python train.py --cutout=0.4 --activation="celu" --depths=[3, 3, 3] --avg_pool_shortcut=false --widths=[128, 224, 384] --residual_init="none" --precondition_frequency=32 --merge_dims=false --final_lr_fraction=0
Rows from block 3 of a small CTC image transcriber, named by matrix and row number. Rows with one number belong to one channel. Each number is 500 + 25 x the weight over its row's rms, rounded and kept within 0 to 999. All counts start at 0. Numbers have three digits each.
After each channel's rows are labels from the 100 images, of 14976, where the channel reaches its highest value: "peak on" is the class under the peak. Only what is clearly more common there than usual is listed. The data: analogue clock faces.
# convs1: 3x3 conv, stride 2 (model.blocks.3.convs.1.weight, 56x56x3x3, each kernel summed), inputs 0-55
# convs2: expand pointwise conv (model.blocks.3.convs.2.weight, 224x56x1x1, transposed), outputs 0-223

convs1.49:466514487484479481521485493513518478467466515481448487515532511507479514503492481487492526446519534456493574532482499492509494473514517513533459495518520513506499556494
convs2.49:518509484473540475552518518497526516530510495527507537484438475515477467541458502510461494517463490483490498499493494525495460516510480521491555504535527476504516528494476488519518510510507464483474457524505509508499490477483516484481521495464537478473500455471493470532475549479521532502535521509484474544471509511424487534454484518454466489506501501540479513515515493470490514469519484479487507466548501479498516478483486517479497492492483507503490506525502534503465495518479495478459527470506499528504488545497527507498464516482512497527496518458493513462484479478514473506580531542484500513469503501502532467471471493535485463481501460500475477475507544485449531464451
peak on: backdrop

convs1.3:535490516457482525535469513496517523480446496520513477513475474493491529509490468529551493509499467457479505496498541501511483456469467525498468461478514477475529479491
convs2.3:493510532502553471499505474483491545504514494537501513472513517504469529446534511498483461481489536469473501524479505500523494536494470477498476498499477532481479502495511500508497459500468484536504487523468472501498459468497483486482530495493474543476474464502508525517503529498534465523516498496504484540442486471538478478496541477477492528497497545490494466513498504444481528506477536497542500445531558525534483501516487487493534597486518502529496474484479499498500463537494497534514444497468498502477447484486487527529490477526509511467523493469491504506451502490503512514480586485475489526504481533499525477516523527454484506469489496454500510512495496517501486482521
peak on: minute hand

convs1.8:510529443468524528509514515462547488526514508466510481512491491508485492550495457471511500512499477496537513512474512512522456485464481493482533514481474457511544490535
convs2.8:488451473443511500493525457447498454527506494468531472515498490503481529451534452491524522491531505476514549535485483547475487496489547536530503487512523511494513516509542537438516453508509476503497494490514522454487527552494481499499492481514519485476504481565491520498490501480487505510548510525509511503474510498485485530504465508533490472426513530499548480458514485502480535533501503502506495481562515505502495516508482512506492500490546531497502509537528474502502491496523496531491527494491514498465476515515475463493474496518515501476487476542496493531523534494473468488473502510520520488472496504457483515522500502502517522533516528464541580445480486463497502517525
peak on: case

convs1.4:523514474534477478540492481462508482512510521467488459473493519526534515460508452497497483512458451459479532495510508484460471499511500496497433496496503501476479480503
convs2.4:486508517509514482468521470499497523500511517523473466466481492500504517473495454517444492496473476487485509471461506520528547470512497450491450533484484534443477472498463504497460508486499458483506509474506498489518469503507538467503434505477475534519487501515510464460507505506491481515456514523461533470456504519494459471496435496512504490454497472470503496482482505462482477511508501485460515516509489479481486481511476526539506452495471477461490480518503501494433478481520476483457499476525507483460536473509510495516545526524458506521467515480508458524497525456497508490488479495523537493496538503502488555486487475518511455523542483486523508422504492489503528508498
peak on: backdrop

convs1.23:478499435486538495499490462495539499519508508523522493473474490510449469494463500487501535491444511462509503558455511504499502461510499522515483489513488511502455482490
convs2.23:495487458476473515515504471521517449490530501488480480445541510481467456509480473524494511482489493508520497519506507520484474499479495504509512430500507495482485459459451509519523490466473511465486483515455515526477499500468509524498498499476512499487507514524481493522505474498483492482474527503506468516488453504458479468487477491514454502525467472502543510479496534513483470485531521496547507464521496496510474485481528477547515460538508484501493434484518480478500470504469468488508454486470461527506519498475523501542516482482441516510503457471512505537483483509466513507537484513487485484467526515547562508459538544461515490533490476535488518479530464489462480448466
peak on: case

convs1.34:496536479497487483530456471479513484510488429451447488486484507474528495518552469463527489477524505508495463482475494471513475508513485524466479527493505497500488498474
convs2.34:481491510526484493492524522463518480487499495516503456551477470478442500493515481519509533504513487511508524473524518530496523504502497464466501562512503520533522513493500517477500495489472497491443484484546456468510477487503487520563493535477494505545509477491523526469469504534521499490531492446473477499522446509487463518465490488466444486512505481517491497536517494481490496476528480532481523482493495509526488507455511503489508429500488509503554489541513531489439531469531462487451476487533485511502495506476528485506545519513491493471506477503526502505491523477502519542542508468548531480494536461467529468474470498523489498523456538462464499474515532515489490479513
peak on: case

convs1.17:572519463499493508511493449488539513494486482479496482510500496487515470523542519473449492500432484479467482506489502507480456491503510473464526472495492514502508465509
convs2.17:481452531513463516478518488513484502492506549531529501515500551559492471491476510499479519478461476481506481489512512524523546466543483458491498508457504497494488512491479466492524492486511503465484524498484490462496501502468479492491479515524449526505492485523509507479539496482526477498506487458481450513467473447530504478496536463533458516497520496489505462492547499495512492487498529472515527553483518492501472529520494465501494474523502487593508507460494500517527470511544491495530436539526486485523492481508463490467518510515503548479475520510544592501519487525488491493468531518490493524450517488474507488489494490513518470512527527506512487503457467474503506501502
peak on: hour hand

convs1.45:479459436520524494507508425506484500485486512520501498483493508504463492480484494501510531476498480512503474485479479453482494557466474525521459495476468542520504489500
convs2.45:456524538543491480515494554512526452489493489534510468513496503488489467540540495474502508493524507497507486461513498488485521487519510479498524482501554465455463552509465464507453513507501468523485516501478485513554570477501533519499504489467514507459474494527500567499460460510462532482484487526476516489483491555495480468495500502504494459457501455555473515535494490543448481512455496500444500492503519492492456492504463495493517498504473496496509546504500503481510538511496487484539467507505492448527535530472490479496482489535498490473504522475471489514532503504492497506510541477503448548527486515515501530501494495529490492500503501518475523525494489462518464500461
peak on: face

convs1.16:458505454501509511480525482492533500507525482461538503489483519506516453518505512552548526543464514513508494543505470527503489493489480488500571480500517506485484479487
convs2.16:464499530496475504500493493505514486489503494508468494474477494521456482504545503496445467526495526483518525464501508525522538524498519468483529497513485499498520510476517513457481527517502511488510516511505500487446502528495463443482488470500482500504520496520539497489495520492498532520467467461481514478486495506509482555516490481555490509501474477501535490481450555479561511492577539495497540482514481555515509496476484518501470460513497498524513519446499481482579501442478525454494512486541520487553506512508485504479501508485544471467517505497497518479523485474480532463517518505494510471502490489488479475518487490513546469561502458510517526505508568485493516486472
peak on: face